From a checkpoint of a small spectrogram enhancement model.
Model: 3.67M parameters, log mel input, arch unet, norm instancenorm, activation silu, widths [96, 96, 192].
Data: trained on tunes sung on syllables by a formant synthesiser, 39062 training examples, 41.0 epochs.
Rows from block 3 of a small spectrogram enhancement model, named by matrix and row number. Rows with one number belong to one channel. Each number is 128 + 32 x the weight over its row's rms, rounded and kept within 0 to 255. All counts start at 0.
Before each channel's rows are labels from the 100 clips, of 14976, where the channel reaches its highest value: "top examples" is what is common among them. Only what is clearly more common there than usual is listed. The data: tunes sung on syllables by a formant synthesiser.
# convs0: first 3x3 conv (model.mid.0.convs.0.weight, 192x192x3x3, each kernel summed), inputs 96-191
# convs1: second 3x3 conv (model.mid.0.convs.1.weight, 192x192x3x3, transposed, each kernel summed), outputs 96-191

top examples: vowel: /ɑ/
convs0.152 [143 139 156 145 110 114 101  90 122  99  35 129 151 123 134 116 132 100 132 155  44  62  95 151 122  53 140  97  95 117 134 113 136 120 143 139 140 117 126 179 115 110 182 143  94 110 103  90  42 129 134  99 129 132  98 125 106 163  91 111 119 171 109 132 193 116 173 124 135 137 107 157 127 107 105  81  90 136 104 120 132 129 112 159  86  87 133 124 118  99  93 112 129  97 127 148]
convs1.152 [139 126 100 126 116 125 164 131 117 141 225 129  84 115 118 142 122 151 155 133 153 152  81 203 104 114 109 103 104 101 130 158 192 129 103 118 103 186 156 115  94  74 190 106 111 154 136 158 127 122 128 131 117  74 129 178 107 199 131 136  98 125  93 127 125 101 103 168 138 126 126 129 121  50 127 107 129 103 120 131 166  93 184 166 123 115 125 135 163 162 125 225 110 132  19  99]

top examples: vowel: /e/
convs0.182 [149 100 119 113 138 119 159 154 111  82 207 123  93 113 126  36  67 111 107 171 162 134 139  69  89  43 119 140 149 111 104 167 148 139 137 169 151 137 130 173 104 160 112 106 155 107 109 134 127  81  45 134 144 110 112 143  70  95 144 117 122 113 164 127  94 147  82 113  93 159  89 127 132 146 129 103 141 133 118  59 119 173 112 162 145 150 118 101 120 138 127 138  84 150 145 178]
convs1.182 [126  90 130 122 116 140 157  83  98 142 204  33  94 145  87 128 121 157 139 170 133 145  27 156  95  40  97 109 107 125 125 157  96 145 191 120 136 145 157 209 129 130 139 111 101 127 123 105 131 115 108 129 136 127 121 122 109  82 131 130 110 140 126 126 195  77 135 194 109 134 139 120 133 141 119 119 134  85 115 105 192 112 166 220 129 175 103  95 141 129  87  96 115 125 135 136]

top examples: vowel: /i/; pink noise
convs0.82 [117  97 152 115 169 129 116 109  95 126  96 170 142  77 140  96 138 136 147 181 143 137 132  90 109  98 137 123  97 116 129 151  72  60  89 102 157 117 149  90 103 161 117  98 101  93 148 116 181 130 125 149 145 162 120 148  82 150 136 126 134 129 159 121  27 135  72  93  75 122  67 152  88 160 156 125 129 115  42 125  90 148  70 137 147 105 137  97 115 115 101  53  72 142 157 152]
convs1.82 [133 123 231 104 107  97 156  29 126 139 170  13 129 163 142 132 107 146  93 149 138 120 114 167 134 169 131 109 118  90 151 154 154 127 193 117 170 150 147 150 132 158 129 137 151 127 127 120 131 130 128 124 130 127 121 115 118  13 130 142 113 104 112 127 175 125 141 164 195 138 151 160 132 132 107 108 124  97 130 123  97 130 146 111 127 115 114 158  98 141 137  75 135  88 155 128]

top examples: quiet level
convs0.48 [111  95 107 140 136 121 136 106 168 164 137 107 135 105 154 132 223 171 115 137 111 158 162 134  94 139 142 149  91 117 179 119 124 152  92 170 121 130 147  81 128 139 142 114 137 119 158 113 110 118 125 209  60 133 128 125 121 138 111 135 187 131 116 144 103 140 136  61 177 133  93 137 107 146 193  77 115 190 104 143 120 150 229  85 180 127 137 148 160 104 145 104 197 163  45 155]
convs1.48 [119 132 159 112  92 123 120 147 113 117  59 204 135 111 120 129 102 133 186  83 178 133  46  90 179 166 124 119 131 199 122  84  75 104 107 130 105 109 107 106 123 133 118 126 185 109 136  98 127 133  99 125 153 176 114 142 138 146 129 130 138  82 129 133 138  82 129 135  82 108 124 148 122 128 147 236  65  79 122 133 118 137  39 140 130 138 135  93 119 122 118  77  90  85 128  87]

top examples: thin (high-pass); vowel: /e/; white noise
convs0.142 [138  99  93 128 127 121 121 127  60 138 121 145 133  89 108 123 136 140 151 125 137 134 138 101 145 116 128 112 118 121 127 130 110  51 110  75 133 120 143 117 113 136 146  75 126 123 160  90 173 121 117 155 164 135 136 141  93 164 141 126 134 117 166  90   1 166 110 112  67  92 112 142 100 145 179  98 123 130  60 139  70 119  99 129 185 118 126  79 106 124 104  38  89 154  81 149]
convs1.142 [123 117 211 125  83  92 139  64 132 124 154  36 140 154 152 132 127 140 121 136 146 133  84 163 118 138 115 126 114 127 140 134 142 125 239 128 153 145 143 138 131 144  88 139 142 122 129 108 130 123 129 129 126 130 123 119 124   1 130 132  63 152 121 128 172 133 132 192 143 159 141 157 127 162 123  78 124 104 132 111  89 127 136  80 129  97 124 155  63 127 135  89 129  80 161 127]

top examples: vowel: /u/; consonant: none
convs0.66 [136 147 181 144 136 113 119 126 130 116 203  85 107 165 147 147 137 120 113 124  98  93 151 151 159 142 137 126 150 128 162 122 202 132 240 140 100 127  51 112 134 121 129 119  90  92 143 149 131  94 144 134 134 108 152 127 148 109 127 101 123 141 111 138 144 214 138  87  66  90 157 142 177 116 160 107 138 140 182  99  91  85 122 138 141  88 123 110  94  87 156 108 124 147 139 120]
convs1.66 [132  88  85 131 104  67 135 114 101 119 173 101 134 182 115 107  93 109 135 115 147 101 100 125 127  47 110 115 121 142 135 134 131 132 253 132  98 141 138 125 130  99 126 114  96  99 134 144 138 126 136 140 146  89 120 121 151 134 126 123 126  93 137 126  77 183  88 155  77 117 129  90 130 118 141 141 124  87 129 125 147 123 117 105 128 128 100  90  79 128 128 131  90 114 137 115]

top examples: muffled (low-pass)
convs0.96 [185 139 124 170  72 115 118 130 112 171 102  72 114 125 131 136 129  98  70 182 129 105 198 140 142 128 133 126 220 125 133  91 125 109 131  94 130 133 136 123 147 128 135 126 135  53 103 104  90 145 130 135  90 102  90 109 161 120  68 112 102 128 128 147 141 131 139 162 105 164 183 184 125 103 112 128 126 151 122 122 186 109 126 183  74 118 123 134 162   0 154 128 120  74 123 188]
convs1.96 [119 192 130 125 224 163 134 162 209 125 127 148 116 118 122 139 157 183 137  77 144 172  88 129 142 134 118 126 103 155 130 131 182 186 144 142 129 128 108 148 129 131 132  92 139 153 131 161 120 121 120 156  95 179 117 147 126 149 134  86 171  30 128  80 129  40 177 164 115  44 130  93 130 146 126  97 179 119 139 116 126 144 196 134 137 121 142 163 126 153 161 130 142 147 100  46]

top examples: consonant: none
convs0.121 [120 136 102 139 128 151 125 121 129 126 204 108 167 160 156  94 124 140 118 255 203 128  78 140 139 132 138 108 117 113 141 126 182 126 199 184 138 123 159 159  47 151 149 137  96 108 123 128 117 119 131 117 163 129 146 138 124 112 118 129  40  91 156 150 143 136 147 118 136 175 133 177 137 134 115 111 120 173 179 109 106 135 128 152 115 113 159 137 130 130 147 137 114 117 138 245]
convs1.121 [128 139 102 127 119 113 140 129  98 165 166  95  58 127  98  91 134  94 119 148  88 109  91 221  93 126 139 116 121 111 124 121 160 153 144 108 104 135 152 119 137 125 138  54  62 128 170 168 134 117 158 128 121  79 158 184 118 129 163 140 170 130  66  62 139 119 152  98 169 151  89  99 147  70 134  64 135 100 118 130 134  71 146 121 159 133 122 159 106 139 155 154 127 127  76 166]

top examples: vowel: /u/; consonant: /ʃ/
convs0.11 [133 107 157 131 129 123 124 125 120 115  49 121 153 121 158 118 110  91 124 109 175 164 162 122 144 147 133 117 157 158 183 198 125  69  72 135 117  93 183 117 128 139 124 158 112 106  87 135 132 161 170  92 139 142  81 132 141  73 108 127  60 125 102 153 173 124 123 134 194 107  92 127 106 207  77 104 124 132 139 139 133 107 108  77 103 103 138 150 124 129 100 125 119 112 134 101]
convs1.11 [138  96 141 126 123 140 134 172 111 183 120  94 110 104 104  90 128  93 168 108 126 118 105 158 126 185 126 116 121 110 142 111 210 131  88 140 119 146 124 130  91 182 167 127   7 140 171  84 131  93 136 150 157 146 130 150 185 131 141 141 134 255 105 126 234  51 142  41 160 128 123 120  98 151 131 239 126 120 133 134 109 142 145  62 136 157 121 112 126 127 102 126 114 125 102 143]

top examples: pink noise; thin (high-pass)
convs0.126 [132  94 101 131 100 147 147 127  26 132 132 169 123  89 120 128 138 128 130 141 135 134 144 136 131 116 130 130 123 125 131 140 113  48 114  31 155 144 139 123 137 130 160  84 116 119 171  89 135 127  96 175 176 132 147 128 104 158 161 120 148 129 138  98   0 162 116 115 110 124 119 119  89 138 183 113 122 131  80 133  84 119 113 146 186 135 147  98 115 113 127  79  73 170  68 149]
convs1.126 [126 113 187 128  77  96 134  95 130 123 172  34 113 161 135 134 123 136 107 130 145 128  80 159 104 126  80 122 102 144 143 122 139 129 252 131 149 139 152 146 130 132  94 140 125 122 133 115 125 128 139 129 126 132 126 122 119  30 132 127  30 127 123 126 139 134 123 204 101 154 141 139 129 140 115  60 122 119 128 105 111 124 128  93 129  72 127 133  62 125 136  74 137  88 145 124]

top examples: consonant: none
convs0.133 [137 111 108 104 136 118 159 165  99  99 203 142 124 120 124  21  72  96 100 150 145 120 134  98 115  65  92 125 136 106 104 144 141 122 148 165 133 133 123 156  96 143 109 105 128 123  98 127 130 102  73 140 173 105 134 144  72 103 153 127 118 124 147 125 111 150  58 118 103 136 101 132 125 117 109 108 128 133 145  39 104 150  92 132 147 153 124  92 120 138 152 151  77 154 164 148]
convs1.133 [122  86 109 121 116 150 149  83 111 152 204   9 101 149  94 141 123 142 145 161 134 139  30 136  87  54  90 112  97 134 125 157  93 145 199 116 140 155 149 177 129 125 135 112 101 128 132 116 131 128 121 130 132 127 115 124 106  93 133 121 113 135 113 125 152  91 128 177 123 149 137 119 115 136 129 109 139  78 115 109 201 107 137 192 133 199  91  72 148 129  80  93 116 123 120 138]

top examples: vowel: /o/
convs0.55 [152 171 151 136 130 136 132  81 131 142 105  92 142 118 161 136 123  82 134 141  63 107 187 162 108 127 135 123 191 104 160  98 138 126 101 121 147 156  97 130 130 195 176 135 142  83 138 143 100 139 138 135  78 172 117 122 111 136 130 105 135 134 148 178 215 108 152 115 123 120 212 143 147 128 137  94 127 141 148 112 126 122 121 194 130 149 150 140 148 117  95  86 110 130 117  95]
convs1.55 [156 159  71 141 138 127 142  80 128 101 156 116 144 152 139 152 125 119 117 121 121  44 116 161 139  92  93 116 123 129 185 111 179 144 166 195 109 130 167 147 150 104 138 120 103 210 121 229 111  80 166 132 119 100 136 128 128 154 125 123 135 164 100 129  79  49 106 134 119 130 134  74 142 115 136 170 133 123 109 144 161 160 128 182 120 125 134 124 140 129 165 216 148 122 111 121]

top examples: vowel: /æ/
convs0.107 [104 136 127 118 154 131 138 113 169 114 115 181 143  97 119 126 132 190 156  76  98 153  87 114 147 129  65 118  29 141 141 140 159 200 117 153 129 104 140 133 102 127 164  62 125 154 120  91 136 147 107 124 129 123 123 167  91 177 144  67 141  74 128  74 119 126 151 157 124  71  39 149  91 163 121  74 151 108  94 105  79 173 233 121 128  82 110 127  96 227 130 115 132 130  74 106]
convs1.107 [168 132 136 125  44 187 122  99  89  95 154 211 171 156 122 124  96 109 172 152 165 118 112  92  78 103 146 133 138 165 124 118  55  97 136  92 139 143 125 155 168 109 152 102 134 129 124 138 127 172  97 108 169 117 142 119 136 122 122 158 130 139 176 150 127 135 108 177 119 148 155 130  96 136 136 147  20  92 117 139 169 105  42 154 116 124 125  39 146  98 147 185  55 101 163 139]

top examples: vowel: /o/
convs0.75 [160 143 116 129 122 123 125 113 142  95 149 137 130 116 122 145 130 162  97 109 187 149 126  68  73 116 130  92 139 105 103 207 116 116  78 132 162 106 113 157 135 173 106 104 117 133 131 139 143 126 134 118 116 135  84 115  88  46 105  96 147  46 136 141 117  64 142 145 105 111  73 139 106 175 125 125 142 132 123 122  93 138 114 143 106 137 148 183  76 157  91 145 140 106 133  86]
convs1.75 [129 112 124 124 107 128 111 123  52 127 165  85  98 134  82 183  96 157 182 109 126 123 113 207  96 120 108 121 129 167 149  29 159 121 122 135  94 133 119 207 132 172 142 135 100 182 128  99 130  95  83 120 164 116 116 134 152 104 117 119  94 129 168 136 127  83 121 179 106 116 118  80 121 163  91 157 125 126 154 115 128  87 131 197 114 139 103 132 139 125 101 119  64 106 105 129]

top examples: clipping
convs0.176 [130 140 115 138 134 150 129 125 134 141 145 121 148 130 248 146 131 117 131 158 163 123 138 182 126 130 129 128 134 137 188 129 121 114 126 137 129 132 142 124 135 143 175 128 127 118 131 139 120 139 155 137 124 140 141 129 144 141 131 122 119 117 160 200 126 117 139 122 140 135 134 135 127 134 132 131 117 142 163 107 145 109 126 125 129 127 187 162 132 100 141 115 132 129 122 140]
convs1.176 [ 97 134 194 122 197 128 140 209 125 124 147 146  51 123 101  77 142 165 134 120 102 119 138  79 124 127 168 126  95 123  86 125 153 133 126 132 136 130 128 126 123  92  79 126 132 132 151 166  80 127 127  58 110 123 122 132  94 127  72 124 230 156  62 115  90  99  81 131 120 115 123 116 145 128 132 135 177 112  65 155 103 130 147 131  73 106 142 140 135 133 132 124 125 154 130 130]

top examples: pink noise; thin (high-pass)
convs0.49 [110 119 107 125  94 166 157 130   0 131 149 181 109 102 131 126 139 124 124 155 137 130 134 135 119 114 127 142 130 126 127 121 105  46 113  10 179 152 137 131 131 128 153  97 115 123 174 112 125 130 112 172 190 132 168 132 107 143 156 135 143 145 135 120  30 187  59 123 133 145 119 111  90 128 166 110 108 133  99 120 108  98 103 159 159 146 147  98 133 122 138  53  77 163 152 155]
convs1.49 [126 118 164 128  90 115 139  65 132 135 152   1 125 160 143 139 111 126 114 139 132 118  82 160 114 119  96 119 114 132 146 123 138 130 218 152 141 144 156 135 129 136 116 135 112 122 141 115 125 128 144 131 140 115 128 119 112  54 138 124  22  88 122 120 141 116 130 199  91 153 139 140 125 117 122   0 128 125 115 113 133 127 122 123 134  81 130 128  85 126 146  67 126  98 134 127]

top examples: vowel: /i/
convs0.163 [193 139 126 165  96 129 125 121 109 127 136 106 154 140 138 118 136 120  89 168 134 129 204 135  83  81 153 135 255 117 129  44 100 108 102  39 141 126 135 133 163 129 146 141 118  88 132 137 100 138 134 141 119 128 102 127 137 123 105 137 135 136 138 171 159 123 132 133 131 173 165 190 143 118 131 129 145 153 155 134 145  63 112 175 119 159 148 154 137  46 133 142  91 128 142 160]
convs1.163 [135 168  97 132 170 115 127 136 200 124 133 117 134 136 108 127  95 149 130  95 120 119  95 138 161 128  84 101 120 127 125 120 173 191 151 200 154  80 163 156 116 132 115 156 118 182 124 161 127  94 143 154  40 117 118 141  96 154 131  85 103  36  77  79 139  33 135 126 111 102 127  90 157 136 127  48 194 148 139  99 109 148 160 158 133 115 127 146 130 165 152 134 161 164 105  51]

top examples: vowel: /o/
convs0.92 [134 140  91 150 130  99 121 134 134 159  49  83 130 123 171 187 149 118 113 115 109 104 140  96 115 164 108 148 198 159 136 153 131 145  70 125 119 146 152 103 221 142  52 156 215 108 151 164 170 128 140 147 112 135  91 127 108 169 151 108 131 141 120 154 162 133 121 166 232 110 194 123 100 137 150 222 163 133  72  96 106 130 151 111 146 110 118 145 165 144 122 187 191 144 143 119]
convs1.92 [109 126  76 130 127 128 127 145 122 125   6 136 157  85 138 202 127 134 132  89 116 108 112 136 121  79 124 118 119 143 151 168   0 143  53 193  86 120 127  68 129 140 132 110 167 150 130 136 100 123 143 129 121 116 143 137 127 144 129 120 145 156 151 132  89  83 149 118 104 137 158 139  97 124 124 168 129 136  35 138 190 133 114 149 129 146 122 116 139 128 130 170 143 127 116 106]

top examples: quiet level; vowel: /o/
convs0.105 [156 172 165 131 134 136 153 159 130 114 139 121 118 139 144 134 145 142  94 216 125 118 210 147 137  99 222 170 178 119 139 103 115 154  97 112 125 115 108 122 139  72 175 115 134  97 132 158 118 151 134 138 110 135 109 115 133 121 142 109 147 195 119 136 160 158 166 163 189 138 127 140 150  66 133 109  99 236 131 143 142 128 155 118 144 137 182 151 122 102 103 129 132 161 131 207]
convs1.105 [113 103  74  95 128 140 136 100 132 123 128 133 162  98  94 108 127 143  83  85 125 121  28 115 171 126   4  99  99 131 133 117 121 167 137 197 103 122 142 143  89 121 121 141 133 156 149 128 107  77 131 148 118  99 125 150 145 139 130  98  81 129  75 130 116 124 104 135 127  69 114 109 102 126 137 121 128 134 111  54 126 132 134 144 127 115 121 102 143 150 108 114 130 117  78 101]

top examples: vowel: /e/
convs0.183 [163 102 170 141 140 125 105 108 112 102  91  48 139 198  88 134 144 140 151 147 135 123 126  54 158 102 130 120 126 135 167 155 117 146 126  53 183 122 139 145 141 141  62  99 107 148 128 152 145 141 173 127 129 183 139 137 143 111 126 141 132 123 122  93 117 121 123  56 106 138 122 154 175 148 130 109 116 140 104 132 173 104 113 120 127 114 136  94 126 134 140 130  83 127 171 144]
convs1.183 [131 136 188 132 114 111 140 143 139 142 129 105  89 137 190 160 110  71 111 119 124 152 103 227 132 160 132 129 125 102 116  67 136 120 164 114 115 123  71 125 130 168 165 113 124 157 138 129 142 114 131 124 134 128 128 135 136  81 130 150 115 143 123 120 178 132 151 101 187 143 147 117 130 149 127  36 129  97 130 121 144 125 136 121 129 130 119 152 127 131 137 139 138  52 160 118]

top examples: vowel: /e/
convs0.42 [165 108 102 114 135 123 125 126 121  83 177  99 105 115 136  41  79 120  77 187 145 142 138  67  85  37 108 152 180  94  84 162 151 141 124 145 168 127 141 169 115 172 125 106 209 100 115 127 115  82  32 125 119 117  81 131  75 109 128 133 104 127 188 149 114 132 132 119  87 183 106 140 141 167 125 115 148 132 121  64 101 172 130 146 130 148 108 122 121 137 122 133  95 129 142 191]
convs1.42 [132 104 123 124 114 126 162  89  74 126 183  60  96 150  80 136 128 147 120 167 132 130  59 183  90  37 102 100 121 132 133 155  74 143 171 111 133 116 160 212 131 134 146  95 105 137 119 119 133 105 110 128 132 103 118 128  89 110 131 133 132 137 127 127 164  60 121 198 128 132 137 127 156 135 111 122 128 120 102  96 206  98 170 241 129 165 103 117 154 129  97 107 130 124 161 142]

top examples: vowel: /o/
convs0.189 [145 180 162 149 126 107 112 135 131 148 136  80 145 172 172 174 161 102 116 130  94 105 128 222 132 130 142 139 137 119 186  89 151 129 145 131 138 139  41 118 148 130 176 128 121 138 146 162  78 123 156 136 108 143 141 126 166 152 124 127 133 166 130 166 175 178 174 116 130 130 175 125 168  86 133 111 113 147 230 132 146 131 122 145 129 136 152 151 146 119 152 119 155 129 142  94]
convs1.189 [142 145  70 115 127 133 161  87 135 151 105 122 145 144 125  60 134 106 160 105 123  29 113  95 157  58 126  81 105 142 134 140  85 150 153 211  72 128 127 125 137 111 139 126 119 141 152 213 106  80 149 135 132 110 136 140 162 174 130 115 132 136  94 114  17  70 102 153 118 121 124 134 127 124 170 218 121 145  96 143 182 188 123 128 127 129 117  92 141 144 160 219 131 129 173 128]

top examples: clipping
convs0.149 [129 140 103 138 128 148 127 110 131 145 143 107 157 127 245 147 105 118 130 163 152 107 136 187 124 128 107 119 134 144 194 127 121 103 123 137 130 135 140 124 133 144 180 130 122 112 130 140 112 131 159 133 127 136 127 126 153 142 127 117 105 100 161 204 125 106 134 113 117 140 134 133 128 126 130 125 111 141 163  83 152 110 121 123 127 119 184 158 117  83 138 113 128 128 120 152]
convs1.149 [ 98 141 202 121 212 129 149 206 128 127 182 138  62 127 114  78 176 169 142 120 107 127 128 118 121 130 146 127  98 117  98 131 172 141 148 134 128 133 136 126 119  98  95 126 135 135 149 179  87 123 128  92 116 125 124 144 108 128  96 123 203 151  55 102  82  97  90 131 138 114 118 117 146 151 138 127 181 110  81 155  96 127 139 129 114 112 144 156 138 173 137 124 125 178 127 135]

top examples: vowel: /ɑ/
convs0.132 [129 154 173 143  96 133 107 119 121  90  59 154 169 128 134 134 128 105 188 113  83  66 110 146 120  85 141  80  98 131 136 126 128 123 142 123 135 114 121 177 135 119 199 161 113  99 101 138  36 109 154 107 119 127 113 123  80 189  96 118 122 156 145 137 184  97 193  95 116 106 132 177 147 132 114  72  89 128 116 132 128 102  96 138  93  66 132 135 105  90 107 135 129  96 127 127]
convs1.132 [152 159 109 137  95 121 161 159 122 132 213 151 109 134 114 177 130 153 183 130 180 163 100 181 101 165 121 117 116 127 147 153 204 118 104 139 117 180 143 116 104  46 194 124 105 147 133 176 125 123 150 124 104  54 134 158  97 208 130 119 102  60  81 131 119 113 134 210 106 118 139 127 130  29 119 103 133 114 124 140 159 108 160 126 109  97 145 137 129 146 131 233 117 127  60 111]

top examples: deep voice
convs0.45 [117 107 166 140 127 132 138  10  60 148 100  70 139 133 141  93  91  96  97 136 128 138 138 129 158 133 132 134 175 104 153 140 125  61 129  95 116 142 186 123 120 124 106 121 113 103  90  57 114 123 102 117  93 145  69 105 124  88  97 120 107 136  91 144 145 107 106 107 223 125 111 174 113 134 101  62 119 169 113 123 111 119 143  61  93 143 130 144 124 132 116 133 112  98 132 124]
convs1.45 [ 93  90  93 116 127 162 151  90 128 153  92 134 103  65 120 140 134 119 167 132 136 137  41 144 154 163  71 130 115 145 128  97 125 166  70 214 121 163  84 101  55 126 135 119 107 180 170 103 124 128 141 164 111 147 130 182 141 124 127 123 122 226 124 119 124  36 109  96 165 111 130  84 107 179 142 185 131 124  99 106 146 163 160 127 126 180 138 118 174 164 113 135 134 126  88 112]

top examples: vowel: /o/
convs0.154 [173 161  91 165 119 114 128 110  87 141  98  75 160 135 150 183 121  51 112 130  95  78 117 136  72 122 117  97 252 147 126 125  90 141 113 109 162 128 161 122 212 126 105 131 195 129 125 182 116 115 104 139  93 125  85 124 112 126 139 114  92 129 134 159 185 126 126 174 195 138 229 154 119 115 137 181 144 133 103  96 136 109 127 133 129 131  79  99 157 114 119 202 116 126 160 142]
convs1.154 [134 185  60 136 141 115 124 144 126 103  52  89 152 145 152 197 138 132 132 108 110 118 120 158 111  41 102  86 127 163 176 162  27 167  77 213  95  87 153  91 133 132 132  85 157 173 118 163 131 108 144 125 102 120 151 148 141 151 138 117 127 132 144 134  69  75 151 119 121 137 142 145 137 136 111 155 131 144 101 135 172 137 132 165 128 123 140 175 146 132 153 158 144 137 124 118]

top examples: vowel: /u/
convs0.15 [146 134 128 122  62 146 118  75  90 131 111  98 150 137 129 122 129 128  77 194 126 139 168 171 116 125 153 127 124  74 136   4 152 132 106  49 144 135 138 136 130 132 154 119 126  89 129 121  74 122 125 120  12 151 120 117 147 111 127 101 142 135 137 139 167 117 129 126 103 181 132 160 130 104 120  86 106 158 131 138 124  35 111 152 108 128 137 140 140  67 120  95  71 127 131 204]
convs1.15 [110 141 105 134 190 127 135 134 139 116 131 136 117 124 119 142 137 146 110 150 130 148  97 138 168 142  69 103 126 110 143 112 174 206 136 195 129 125 135 127 134  77 138  99 123 179 139 200 129 112 145 143  85 109 130 139 121 118 127 112 104  32 126 110 197   9 130 124 132 128 111 103 139 120 138  76 171 123 142 107 116 131 177 166 125 132 142 130 128 148 158 130 153 142  92 129]

top examples: vowel: /e/
convs0.50 [118 105 126 106 153  90 132  68 143 109 116 138  88  95 101  92  99 142 116 122 133 114 140  44 151 115  52 121 126 126  75 155 114 168 131 174 116 127 105 101 120 126  58 111 123  93 169  89 152 139 100 159  86 123 124 135 107 122 133 135 138  96 157  88  92 119 131 130   0 144 128 121 124 127 169 161 114 126  75 110 102 162 112 109 144 116  59  86 116 144 140 118 130 150 138 137]
convs1.50 [126 160 225 125  98 129 118 140 129 117 135 123 142 187 122 129  99 156 180 142 204 177 118 104  47  96 127 155 130 195 135 139  69 116 171  78 135 135 126 159 141 166 121 123 170 115 124 125 128 175  93 105 133 178 120 119 138 132 121 130 133 135 156 132 105 144 141 200  94 136 154 117 151 197 118 150 117  95 123 123 125 114  93 132 123  97  97  84 138 122 128 134 101  90 162 133]

top examples: quiet level
convs0.58 [135  91 140 129 114 118 124 151 144 153 111  62 152 131 165 111 100 142  91 102 109 103 156 134 150 113 165 153 144 156 173 130  97 175 108  93  81 127 128 106 222 112 129 150 133 111 127 132 181  83 128 146  75  99  93 116 142  93 136 106 112 144 106 148  44 123 146 163 229  72 124 181 118 110 138 163 147 141 137 140 140 111 179  98 141 136 118 151 195 119 143 147 172 143  92 107]
convs1.58 [ 89 144 159  87 107 137 117 124 129 119  99 193 164  59 119 125 119 145 142  67 147 125 105  79 149 134  76 121 124 138 119 157  77 134  81 204  96 116 109  95 126 116 129  90 128 114 137 116 109 138 155 138 149 140 141 133 126 104 128 119 137 152 137 129  92  65 137 105 121 123 138 102 105 112 161 255 120 131 111 121 125 141  77  89 128 132 122  97  90 126 112 130 113 127 122 130]

top examples: vowel: /u/
convs0.106 [137 185 121 139 118 131 135 118 132 113 127  71 168 149 199 159 121 116 150 125  92  90 124 222 126 148 127  98 144 104 152 123 142 116 119 146 132 120 118 137 138 135 184 152 155 134 126 202  84 127 191 118 122 137 136 116 137 191 112 132 120  98 145 170 147 148 182 134 128 129 168 124 158 123 127  80 118 144 174 108 208 130  77 153 122 127 153 139 110 115 125 129 136 125 103  80]
convs1.106 [146 184 113 120 177 142 182 154 132 168 125 160 132 147 143  72 144 124 163 112 137 122 101 151 133  65 144 132 101 127 128 194 147 150 114 180 113 166 130 127 150 127 135  93 149 131 154 233  93 106 140 135 128 133 149 152 131 143 139 134 147 150  93  87  17 108 107 127 135 114  91 143 127 128 171 201 116 130 125 140 155 171 144 128 136  99 143 163 165 176 170 217 134 151 161 117]

top examples: consonant: /ʃ/
convs0.0 [158 141 120 129 122 132 122 112 142  91 169 131 126 115 120 125 126 180  90 111 193 146 133  60  79  97 127  98 137  91 110 204 133 118 105 128 171 107 125 154 132 184 108 108 112 132 124 131 142 133 125 118 120 123  93 119  83  48 108 100 138  26 162 141 113  69 150 144  94 109  83 157 108 200 121 126 139 134 132 116  98 140 121 140 104 138 140 175  76 158  98 133 133 104 134  89]
convs1.0 [133 118 123 125 106 131 111 119  50 121 185  90 117 141  92 195  84 163 182 126 126 113 105 199  92 135 106 121 131 171 152  36 175 121 129 139  99 130 134 196 134 166 145 137  75 184 125 101 131 102  91 122 161 106 119 130 151 103 117 125 100 126 161 136 143  81 127 189  98 119 115  84 120 146  94 150 124 120 160 115 118  89 130 201 116 137 101 131 140 125  97 112  59 110 108 127]

top examples: thin (high-pass)
convs0.21 [121 102 118  97 181 153 146 125 106 129 139 148 109  91 151 124 140 117 111 169 143 142 168 129 127 124 128 144 120 119 132 154  80  85 119 134 126 131 133 108  93 107 132  81 105 127 156  53 175 120 124 161 175 129 142 120 126 100 178 130 144 124 141 104  60 167  93 125 118  97 115 122  49 122 177 141 153 112  87  89  83 142 113 136 205 141 122 118 108 120 128 133  46 197 105 233]
convs1.21 [129 105 154 129 100  68 125  94 104 100 155  95 139 141 127 118  69 137 121 122 137 122  50 130 123 171  69 108  78 133 131 126 115 131 232 130 149 138 151 133 120 120 118 167 142 123 106 113 106 106 146 130 128 114  94 128 124  84 127 148  37 142 144 128 142 133 115 144 112 117 136 109 122 125 115 127  70  87 123  91  92 111 134  91 124 122 114 129  78 126 115 110 126  91 143 126]